From a checkpoint of a small image FSQ autoencoder.
Training: adam_atan2 at rate 0.0013, 23800 steps.
Rows from block 8 of the encoder of a small image FSQ autoencoder, named by matrix and row number. Rows with one number belong to one neuron. Each number is 128 + 32 x the weight over its row's rms, rounded and kept within 0 to 255. All counts start at 0. Numbers have three digits each. After the name is the row's rms in percent of the matrix's.
Before each neuron's rows are labels from the 100 images, of 14976, where the neuron reaches its highest value: "colour at peak" is the nearest of a few named colours to the mean colour under the peak. Only what is clearly more common there than usual is listed. The data: rendered scenes of coloured solids on a plain floor.
# fc1: MLP up (encoder.blocks.8.mlp.fc1.weight, 480x160), inputs 0-159
# fc2: MLP down (encoder.blocks.8.mlp.fc2.weight, 160x480, transposed), outputs 0-159

colour at peak: black
fc1.311 105:083131152115132087148125133132141053112141133115072109118133122123119171169124077119158159123140160158092128097086119145176159124131141162022135152121116134118171090126168169168079112093115143172146130170136092095097076200098146128121147095126144147099255131124141084102148147112089117156159097154120181122060122106129122073120095129055129097112126132072123134111102155111163120086114142162182129114122147151133131113145142064119024155114113081146119131133159130159096094126128101
fc2.311 102:092146103134110079118146125121129126111201106177172092112134155115148075107129200064140179180065181123173144159118149108113128150087158118122164099111104170118130057134126113114144137132102116097155154007106107114189147120190127139135112155113118128085198099122124132055188097120155146117137163092135116109123115104166134145122116127166146146123077176064124115126120100169102124132113064156107131122134137116158124133112122107118178118144180165084213186128156172117127112160177105

colour at peak: brown
fc1.236 063:078149150146146153115120088171150063150143040066102132119122125093118166166108078170107201091139130165078096114097114100152143115139154152090159138099112130108135138207134113152112122107092160148103156215150143038114115185093139107079078136113148102141198132147141125122114180122109095126132092131097182139105120126082155085140113107109127100105148157134101110118106161146158141123131178105114093108104083159112106129097124061166076114102120124195090145149113116146156183123035135
fc2.236 073:069145082129091170113142142154085174166119098224107089114145159151140129137131190133108166152114155103127159159093184135121143101154109095081131140114100099139143127130090079148102165101137102148166140169107102140154154187145158148115100130080111159087034152090127112163112125121108152117180135110163138075176083152155121154118098093159147090155071114118147115165143138165120090101119071178063140145142132173176145187113112136117165059178127164126103056116090162067104090150135113

colour at peak: brown
fc1.449 068:047150102147122140079102103179132113127147099104110116118127162102122119139073085132080140106136139156051100139102126150105101125122130090021051111129141102128097139143085081145106147121082150188140159179116146025075146159141185142120131095129131161091215140146160058138130169097091064108191130107133157096149122129132157104153086088138112134119194145114112138117104151163115131144130133112120154100122134145124109161107105050117104141099113144166081148152091160140138149115068127
fc2.449 086:099172199172111100098106136126158081179063130086181135148102101108109084171110128107130128144118148168099110116126139250141119132152130148112127153136145113109188070119147149102089121161109140149072110155149165175102115128087086139126114120109144164135161161138150075135201142119116098104134108200101135136073153139202112121149096140131130047129109199083099145113088130138132156117053165142203166100110160117105102138142151088107095141104104169157082124152159099104126100107157138

colour at peak: black
fc1.158 075:145155146135148121140107132133192045124096165122094140103113097095107152132084031126183169085142116179057096106081137102148135149118132151108139153141127112133137096128142174147124135128103161192107161136160126120130090158114168099141102070099172150134164130147165078129122196085066103130151035122096154123159147126101120105103092132083107125067161132118094149114100133148207142117098213117130141084100145123107107125159105080113104211124102101189128118155151117106114116100071144
fc2.158 081:115123098109084091119180126166145254136095120125148074133128128142160131129127188068137106136115172083128169132127157078133149093149147141094119117069090130105141055126141127135091072107170100110130122202116118124094117144122110132145127156102114108116057141064093138129121118161131163127143122151152152127102096112196138171127120130121210102132057068137139102146159159083124074104099077200155101140154128160191155122127160116135119137114138117126144106099102135125113040167191138

colour at peak: yellow; orange
fc1.388 121:100116155113097114101141116127136084063148107087114086121171129142139140154119125126113124106174162131116142120137096119148106144140187143104164129101131105026128131107122133128092093121111109139138155164120122079103114163127144088011157141084122121114170203112115110116129146130133052155142123147147176128115087028144148123135135110126149125135133130113143107112159193124152119094095053136149106137146110255152142120124169133147085094129095134134128188117050139164143156145105064
fc2.388 138:118129117165132202112104142094147068184106100186133145141090125139089054102126095132124143128095083148115148151110119233148168172124098145126102125133134107171135214103124123115168135142068111112120108106147133119144135097097113088148132129190156124118255081175114068127143134116104088118110100173120086143148121116099088123124121142094091181142132147162122161147105138149161144120117197114120140153098136087094135127150123137112175057156143109131038137109113106071119149119133181

colour at peak: pink
fc1.369 087:145118168083099104132172096162121149126132071064133103132161126165164134185151127153108152148162204117141159137133104126139135101141143142113188104073118165007207108188142134128130063124138091115142159165102144109138109127110122098028171148106097090132136152084096145108135113199149105147114138170160163133096101076115155104146142112135178121139114127120162080108144145102136094094134129097164075153168103172167169112103202100165110098158097126112127083084129147137151167156102143
fc2.369 094:089112154150147136124110124100128093133086119227103154159119109058091129161120116161146115102119194149115120097106153074127136136161094126161192184136126167139145088097132138117172139152083146125148122079152122085166126123118122066140173128048155126131065103176131077127171151132126071131111115126092089131155140158090119117146128153127116197116181158118056140123043096163140160117145171091144132130081132095088115126157133168145170020103143128172164097143098115120145148111078154

colour at peak: brown; black
fc1.58 106:121173188143087125094114121121156089131144127090126116142119118109108149181090059146106146117119147173079118095058076143179126141134109162014162183118142129085206110164107112135099116133107134186110101172123144119108131151073107155100160135087145152124208139135138071129179122115111120110196082140134118133119129107120137051145079148110130110159130132067108138096108148161183080054145161106131137138116152157129117149152188075127081137148135151169149137146174102202127125118138113
fc2.58 140:082078124168138150099124125114177104140198075145186157145074085096103090148118131111132180089091113182074131153104165139167190149107133172129135145119110151138154161122155148108137115111074141135165122083160108084113098117089096152152121132160151118117228066149127090070200141103096121103109086186104136184092131096169106120150110134110146159125093164143096139112072117182164164050126167140130124124105129116094117119134103120124144074125149093161099179138037113090145131100123109

colour at peak: white
fc1.99 172:135091162093148064180135157098145109138131179141100137125112095116089157168151110103216115126170122120138121012159102125149137138154108141144098203134119141125116039059192209123129105081143134103187089121171059157145105110152109069148139116086172092119132122135122129104103104101103087183104092136103110138132145109129092130092155192049123132111092150108109139139126135124143142109122073127130123122106161121125127058184112127103094144127094079150159106130124092110094119137174119
fc2.99 141:115155054146125182100128105184123107072122081164096134151136153136165120097113146128064206199094147132125136170064163107123124108135162128077135104128099128121157179174088072141142158142126127146080167116091143062115141156130134129070111140126096153122111135111124152142148167120136160117186144083160150119135109142107153128148098032146132179138107058118143110111149151164126112137147115155101133125152116191122125190074122141144255130129159133120115139129181154085149111114067100

colour at peak: black; brown
fc1.78 080:089166146134140137125108144112170047137123102101099146116114104087086135141103059157170185089133118120053090124134107143138111133125106114118174168144129115128131144167115139157126138108094162174099129140174110107106124151126148102122056072092183142098159130154163094119104196126060092121129046111093123141162139132062107086102098150102108103091145138113091153126113133177155150151120224048112144108086142124103099137169105126094101183135110139193104117167128099118122164116030127
fc2.78 089:108114118113105094113155123165143255116133139150157100128136130132153131144121168046140059130141164090118136146124145046129142062108158130116097119102124137099181058119132134121106115134207117133126140162118137132137124128141128147146195132090114129102070140100119145134127122155129147126148118139147155128115114118201138174125125128124179149118044041161137115133135137055120092121097057201165114119149130166167132133125209140131105116101123110121149108128083136140116065137193148

colour at peak: white
fc1.152 122:117178144128115151106157151114148087163145041100114088114109124148110147141123042238164196055130133113126146095137109095163121090209106143099214154088069112088105127172158128133102081108136106128136105152149097101120136154122113100092092139100143109095140125098101090159115131184068123118118109144141118147162098124086101092109106165099163110143133109074148112134092139187147107096144159110095094151131148210163159097167134124114095102135124139129078075103145091153105156159079151
fc2.152 100:111127127124181040130105130141142192100092135094109138121139122122119128142123204013141085189134137162125146116097126133130119166082174131124105115150168144125141024111118145158116143113093150129101163154128142136109121138107152109146125106123130142123070157141131136113127157080145076128137127113110155125043173129226140119124121124124108114118084137141114146094141146087122166120051126209166146180120139099112141126126113084113083202135122079144161181119124153108110074085193090

colour at peak: white
fc1.265 114:112173150122117154114154164097144073141216036103138092102120139163100148142109069207157165064130138114126142085124094105174157105168109151091209177091087129106116133146158119138080089101118108130168113157144082097074153133121119138094097145118148098074161141094106060128128117110073122129136113141167119135164100107111112099087091156090160078142136132066160111132117161185140104071134135126093087153146146212159157097153148143104091072117133146132096119102139106166092166151099135
fc2.265 127:093123186127135060132117135140137197113135141029131132121149117128140152133115185000130104163143149154101147138104103107132117141114130135113081107147181137121147056108126146137109145134143129138150159145123141131125121131134151096140129110143127143120224137128130145150119127074129072121149122123117141120043130094223128110126112113112109136132103095096128139106112158087132142115083083196178146170126144116123143137119151126102076227094119102152160169117126144150105078092221103

colour at peak: grey
fc1.124 106:112119182095113084152108151092117107083130116075035084051153151142142153215144090161130134128170135122127126078133084124122111139253127109119157180139120093060106093128109114172111136133127095143135138172114077113120142128146175115110126094072116146088183159142157123146109133182135033135156135112154110109140140080113148091084137125119110115126175140079144157150155206131124099132100103059134142141145148148163141141150129143109075074108105154120134137134134141153101199157121126
fc2.124 119:121147108142114123120137132165106156140101151088114123138120102141123180133114178033154138149103164143112122157100163064124120122139164113080128123131096156169158043139168178126099115111183145145149140140164135092129104127147112174159147132131152129125221154115139111154169150114110110130145074134123182105021140119182129132132100146083140148120119089049134116128087113123156136107109046194167131093141145182137131117139140143122094226096141106172150117119151118139122023123167102

colour at peak: black; brown
fc1.457 113:076127164120155122161120142133146033166095133102022133105119105114107174179114018140175146100154118169084105071115129096150147113138075142109182167138099114120157077139164181153121122093105157147126111169156078118121102142113140104121102083087154135092160150139151080136128158113063086151118077128109121138137137112085103080103129154034117115100125122101120141123080141174172144091113198097097133102114134138119118092151105100113072166129097085166123098143157104129104144120084138
fc2.457 096:101140059118080094117162124148133230138097100156135094135139143141177093096139214051122063169097169088155149138120152120122148154164142132115124101104109095100135070109115104127111114175230100113171144120092103121122140147152121102102121154135102136115112155104108172158120110116145126124146150138173127122121104120211138137136129098134173111133042085141155112138118163093106070144089059217152119132164128173169136156105167133128126123129131138095184158123128164091116093149199127

colour at peak: brown
fc1.467 096:122144196114128096149126108117151087122145115083082122127152119120138174199103080153134159112172171134094114056117087117181119134138138167099187170111122141054183066132155158144111074108116143143135148155125132118118088160102136116104161125065131110122192170126128085104145128112128085154141088163123153137081137094123162067137126120073137124104125138082120103094131147102185130091100113118186099109133124144126122112123128092153000143123078086166145139135153123160136128121109119
fc2.467 098:132100076153146217135150129187154046081139047058166157125107132116114092062141135049138114103092120117137127204124135132147161157108140157105124071146110191205136184155147120112149145123141136088182125100147124041123130148109131154143176138158152122107161076133122169116124165092105137143093119107106122158103108155057076153113122112131103156132185130143116135147135076170148160127114154142079130109107112124107115123123167111130189106123129114130150174135032134138138107091107131

colour at peak: black
fc1.136 112:091175123125156130130106138135156033133107122099074142117120088108104156165089023156173174073129117146059094088097131116139111134135120130091197166143111111128134095152131157161114140110094158184098137151160116107092112162094141110118090075076159147091158147146160062124134201116070107130125066115105133135143146129085123057108106146076111106086136121093108150102077139164165147129107211080112140099099135136110108119152091118114080183112117127175128122149159113159108121103063125
fc2.136 085:122124088109086095120162121134135232102137108115152081131142146129169108121139207051129112162114168080156162126143175118133149137162136135110102110084099125087109050118131124125098105129191096109152116148106107114135128138141111138121137168122106121117141114091088165114096076131158110125144137133164136123121105094227131149130121116127181148144041077117142102141142147072109072125121071231150113130163128164180148128116160133131102114144137131100151164111103155105112086151254116

colour at peak: green
fc1.197 103:106116128095140124150146108147131073097128089085101136090174117135132210131145130161155224133168124152109113133134125134176159105162182162107136127122101115106127141119153163156075089081112142126165165195153105060079083169124179099106100116138154110124174183119116122109129154133120111161129106150093186144107130028053124122115141111033127093090142135126132103119127205109174145102107095139155096084112100161115123102125117111160071098098092100141090129131097154116145190120077081
fc2.197 099:100168144120107140144133138118143115167121099107140088105125161144131088128131114069130111182066164161094134108074083156146134130175114144074165137106129100106138092144120103151110122131144109154127123128123126052113139130106132115068195126110122127102255148110120089139133144113104077188190119113151119114080113079170111115099111104103142212137122110088148117151116202160127077148128107166122121126138140188160143152126172141114122145105139147129110195114108135142090085158153142

colour at peak: pink
fc1.380 119:144108156117145103128148087123160080170148087076117142149156080162157143225121091193106181095186130111133133098150083127177100151122098173139160139088142135056139105175165177122143080106146146119115131137116145137144059144101120109074111137087097095149139168093117139113091117150148125147101116152124126156141138101052180076165153124128171134095157121135152079094142127097166142132118201052167085117161087139121146082103103098173090091134055084135131087102115113118163149131071161
fc2.380 119:062151115140098140117120141150140213118081132201102134128130136131127107123123181029121141152122112126133128140103188160139132118130121136107125113133097093131088092056126121151101134145123129119127126163116092133152130133124126157113134128128122128055076059131126100179170187120128190122144128113138119125139134140255115137114109122135133059127053150054125130154079125147133102129127072200106140124131150135127128137125139151130146111045201140116141147126148135099093129117163128

colour at peak: grey
fc1.216 124:128129129111151044173105092156119144116120151047085149127177124098147153178109132110118134154174140175074083116064132132131132129122163134096132120140142143117137062149126139187114137103099173186129163166115135102119109153117179140096150069068120142129171172148168136110160209127134086151150122128105197116030161115138168107148127106122113112067145149120100136085114158107144148128048122135173139089104094134106096136103110054144086194100080103166148137163127152122152166096106096
fc2.216 111:110133136131103196125136134121127056175202160117144132144109131116116112132128015160133163102119160169126141112146141091125142107173076123140126139122096138107095162135135123105139107097107100117130071143134102198110127141140099122121098153154131131103136086133111118135125080186116170132119129134127102134235113123111098154126128137121143161189102123086122134166177116146137103106254084121107126089122132107130122128142196169128124123155154137134000099128109117137123119145164209

colour at peak: brown; black
fc1.375 140:122104168107148070189122160106153090139126151128079135121114087110095161174151079128204131103156122132124111007154100120149129138151109136137139186137122135127127032079192233137124117088127144109163092126166060143128100121149120081137109097073169110109135122140135112115107126117069083170106057130099117146132145115101096116082157178034122129097099140098107146135112138142155145108114124110124132119102152123118119056174111136102087158125099078174148109136145092111090129122139121
fc2.375 123:112141064146110172090127110181123106092141089169099127150140155133169129111123152125070225199092144131130142143084136123121139095166146124096178110111089113093148174175083079149141155152139123147090164102089135058114143137134137113067127144140101158113110138115123144139126153124137189109182140080169135116128106143120154121139103033130146196139129057119137110115156162157116087145152098151120137126156116186135132189082158150142251133126151129116108149129164159093134127126039133

colour at peak: pink
fc1.335 094:100125182068123050169162114143121127184137109098070091126139121138126203184142101140151151141178226142135141069121122110140166080177095141115151161090108137058169036132162153155090080118151124124129115180118118134132114128100131121098118122114121101129149167094104130119129123136125133167125133177137137117084112022110141113139131149099176089128125104090135104140101183113126098114107156119185083135136110225161155104137137111155093143105072098128111092106177124125123105161140180
fc2.335 093:156102144136156128140119129077122075095153096187153150152119130122111110149137037128144100093117091129169129130122126143116128153122132121172112173141145176150165095121125133108212145091089141096175126007136126120191140129173129082206152129060141123135070069155119135122127123100142064138105141103110102126161147170090119125143152151139104204128141142179115140116053079146116146130137154089117129124119144042104135118146114131130180017136118144129185134121098121112137152114141103

colour at peak: black; brown
fc1.406 074:095154152143131134119102126128160019127118111106121158130108107078098131130095054160147200101130119146048069114125104130130104130132136119124167137150118123123152118163118132145124153111071170173104169128174112124082126136133155091114063082084177154100147141164177105128116189133098090114126063100080137141154156139053126101130130127117101100072131140101085154118115129165157158139118179047111152079082130122092084130148112130120109202159116144198118112170153124144165154100049104
fc2.406 087:122125111119111101119160132175137255141094150132148102134125117152149131133131155070136056109134125107116144148117160040127137065095162140122086132105144118116187079095137138123110100169179119120098135135124147127125128133144130119159174130088128118109013167076118129159118144177116137128137106138144140127111123136180130172128126128121183135116069031172141109142139126074135106140087074147176117126153131139177150131135201135122120104085112124145157113100080125130120082140125161

colour at peak: white
fc1.371 090:087143164088110116153156147094132120182162050131094111127109106131111173173137077171180173094123122120136142051129114102143169087197086129130255193109044142109136040120174165135118049122143104109152093138152080133128118118127116105131123146117141091089134125123096123127129116118108151157108104177130106140134117119109111106112148162074151108148083131098129131155059129148133098077144109101114095164126159132156154081162131160116105108129157116125128088105178089134095135163103174
fc2.371 074:214124189121114091140123131107125000063126198138161129138127141119123139166138049140179071109138210133164128105111196079120112115152158123151086139144138183111159074147145151103182137066130136097114134092139142119169139149168124110109128117083147114130164131128126161111153127146184087133092153062097179133148140130063130137135138178134110133122125140090113137091149100095082142144130138107182133128107138109127134099154163110118059032151118146110130163127090130125133104110134095

colour at peak: white
fc1.284 118:119161125131096160092166165100144078153183048111143059113085140152103134127132042208152180072117118106137163115154084105148115123185085124128154150073067115108088155149141120114126082129145090103153088132143092122123150123142099110108074158156136100101131122094087099158102104160096149119115126126150099143182076123077082114097126188116167135160160103106157116162134129170132086121165151092093095171140155178180178111189130149112111071107140143113105103096115080137107159194092166
fc2.284 119:075137050142128098113111131151136161048042202248113128129123126124114123129119173083129119170108156136141147108100192185129112142101192130126113132121137116122126075137129123137134128106085141116058137135133145184141134151106128178141140126067132127139077187139123108043158167142123085123127130123124162137128150144196122132121121132123122118130080218186121134100087119132122145142109104190164132145121132126122134128132070038124147138185102130126163126124126128096128097120081077

colour at peak: red
fc1.176 104:120141104152086142096115088145148111132158076035115128140175098154151124146090107168104150107133172127059120136105112148144110152127138156072104114084133104082172149171106114118135132136090164168105156178103151067081094185057144136035108145130101147149187190099149102127091156143143066107153132139148157146108117116101157072160097097133156144103163097140161081082142131134162126118110158110174115085165092155110116144102117048167118086156100137137114134125087146171160167103039131
fc2.176 099:123115126115083100144126175171121077096118155076149105089144154134121157154152115107190136148132154129127142080150151133123132083184138127093081142146114119115179045076140160191060118125139121148142121163133076147090129134153131091093121122094132145092154152120133119162146136094111125152176148111141152103063127087203104158081118148110120053150103130098142140190125207100110117134105083208208150113136182184151137125158156143090098119130139154130126136122120134080061043122175103

colour at peak: brown
fc1.202 078:118135194126139098132120111126161099158134108079126130122145110117128159196088069155108186093196139147105099063127070106203124132140093165105209162121125135077185055181173165140124083125116144135122145153130132129119097178077131094100103132086121111133156175128135104129126140107123096152129078185115125148136137109074159057141124143096137124099128130119115087107101143129211139056093200087156096102130103142113121103114098086158064111128097097174143098141136106111148181109080124
fc2.202 091:097144091149105219128126142173165071094143043060118122114088144137112076093146189099150165162075135172117162146080143133155118146176118159083180102139079131179110121240123114098111132117108094115129095115136115066157133203111106107097082138084145129112185130109096143170150151117090136129158109079132119127091086141143066132088101143098092166178125115082129140167153135168138104111085105159064139139114150171132135122139130116097141154134159146139071119116136114080084125114137140

colour at peak: orange
fc1.190 119:140108168120136092121159097111164091132166096060119137141161100162154137211089077181098183098166162108126131105136084127186121132127114163130147146080132140052122083189163170116134062097121144113121145140112143130125084166098117113066130146081096097138163146089103134091106115154144082143108101153127147155118143080078169028155145125116163133084124153134158091096134132118184135115118192077155086104157098134121144087097111083159076087137078109132134112091096112159152189129071117
fc2.190 126:064151097120097105122123144129142193146123146112133116122115158136117155114128178008138068184092134129132127123101180122128147106163130137099112133140099065161124041075120117169085136136151119133117111159138091132079150148135134132156117119168141138074147131112135113152103162091123134117152120110136134119098130119248107145111104132111130096131071130079134124169105155150107092140108088218124149115131164160150137143141183151148078209091140154131109146116146143172101051137222113

colour at peak: black
fc1.264 109:078163133135160111124101140124155083140111121093059148121115093098098162161092090148164164097130123176065090105078116156144139128122130149079157170141126142116167107128135169157091144088086167191111130168162114097107092167094140129112116078096167159113190137145161064115151196108064082138147071116095141134100150110123116076120089147061109110085135135068097147087083146172178155106086164124120143097095139144101096133162103075112057179140107077188130130155167095150116098098118116
fc2.264 102:093127115114093068125161132116142167092126138089158061126156138135163090126120160045126122145116167128134173130126122078123113132123171133116115112076117119091125077128134123135096093143129090120113110109099126131087119148128122148118153162137099125104243109109093146103149100101157115122145140127168143120118096064223133137128126134129195161133069133138147112138114176088113081140085086211146118131158129169198170125128151117125046194088118124103133193094091142145108083195202118

colour at peak: brown
fc1.25 089:121174126154134160095110099157143109148140055017115123122153132148146129128095105173103171111125126135052130148084131135141124122128114137000162112115124117117124158200115118155107139119090146196138161172114143060114121163104168131048095108129118159137175144101156110142149172135117108108157122126142149137144104126092149092151054097129122093128180099130151094114098162150152117120132231107100131096147089158117117145104102080162121134142112140141067126142143143146151166101060146
fc2.25 092:086145112129151104112133146068145160103148152143102131157099115136102174131128166078092186153106103177129129089156141127139127149196093153135155210122105166110134039110148143127135115067095135129186097142166076179130134126133094075193118136073141141110080140116124112081140097085093108131139122124116124131140140124190095130130115113143141125132027188124130129140105152202143144081124079251102135113131161151129131156137100147121124167165122097166156131125168084088115084140149078

colour at peak: yellow
fc1.327 115:136118147077106107136150112118122136105142162085120088101163133147147160124142131139120144162152175164126144113131135082148172078203176130073162131104112123070172108103133147154050106130134098125096147180099116053108120161125138064051144138115099104113197139108106125121139146205144070166143125141156175119037118022151152126128132123107155127127132121093147106129185176108148109095118115143193106139147097211164154120114192132150098122136124135129138163108108145180134158164106083
fc2.327 127:131097163154154182118128117113163073165134100127150175176072092104097112110130070180110120101117081073149127139161130170157144127106082156160108127122146138150176213121150130084202120152119130079140093111158150114170120083122081083166166156154156108159173093166104168110130098099134130124083094135098072179165135155060106111145142145140115163139162157167096144132121077143164152134149202070106117157100133084079119109137129123147193050118131120127065147125134087087150151129099174

colour at peak: white
fc1.179 128:103163144111125143118155152092147077165148062113108088103107121150097161147135042211182183062132123115132149078141116085163141085209102138108209180090067135095113111155174146134110069105133107117136093141162085105123134138132111089108100142106154098089138124103102095143116121169069128141118110143136112136162100116100100092103117178078157119144119125061142120139084136186138110088143145110099099155129151214165162083178128136116086090133124126127105074103142086139098160163090146
fc2.179 103:117127124124171045126110137122142200082075172094110128135128123119117125153118214018152076203126150147122149108100145138132100173099168138116094130137175139119152005116134141140130126111075139120095137154137141156094124130124131134136134119091144131140078165143122119093140149090136079126130120099114135126054157126227130122120121141120110122135066158161114146094128135102116153120060110214172143172108149106118141117135119090110090178129110112146161177119148131108108082098175082

colour at peak: green
fc1.286 127:121109117053160147168154114156119110112136065093121139081173114138132173115155122177174211117200109121138109148152154118146182097150165137122169102134087143128104153157179186176087113080121151108128170159158101056108094172137184086116094114151148087107142136125132148125105164150108124183108116131097182144140128057063126144099153115046126098077137144135131120138122167133148155139128141142103079104110089147113121074115116119145102107118096094127059106133088148116148188119032097
fc2.286 117:092196122136083087135115137080139176147145149176150122131126126134130116122105174089135136140059153122131125097075081130141070188094097141074171153140153142106147046135120132134123129157100128119117121125127153155128125110102114182150176120024134137154040108122133079146173089083131108154152120124133123126155134124246123095129113124124129132130071138104128131117151139136130086099119124218153140120129153139136127132133155090125139094180118143134175203122178122170108077112225138

colour at peak: grey
fc1.36 099:081133166113118094143133147118115070111152136106060112070143136142130164147122051133144146111149152162136124097096120000125123099150161125101190162121124114092115070159128139153122115117126133146132126170120093055146124138143149145110143122040122124075172129117142107121145166139114000136150121123145151124111140101141126085102119148087139127084160131098142125092143157148136116108081148165158126114136135151150141123145134118115073106035113111120161124129114138197100198147061109
fc2.36 100:140138096110121144135129120164118080147117098083150137158130119118113162107141141145128144183145185077152126128175171164132125138189098109131119097123113054125110105086138126120152137213170117104100117038137110168078124142116124070083034133160134114159150135135115136161049100142139174151073128145125070132171119118067103152137149134130097102130185054160130137162207116108160101160129171115100107139122114110118125111141119097133147192198115146122108104132165111071147122136116225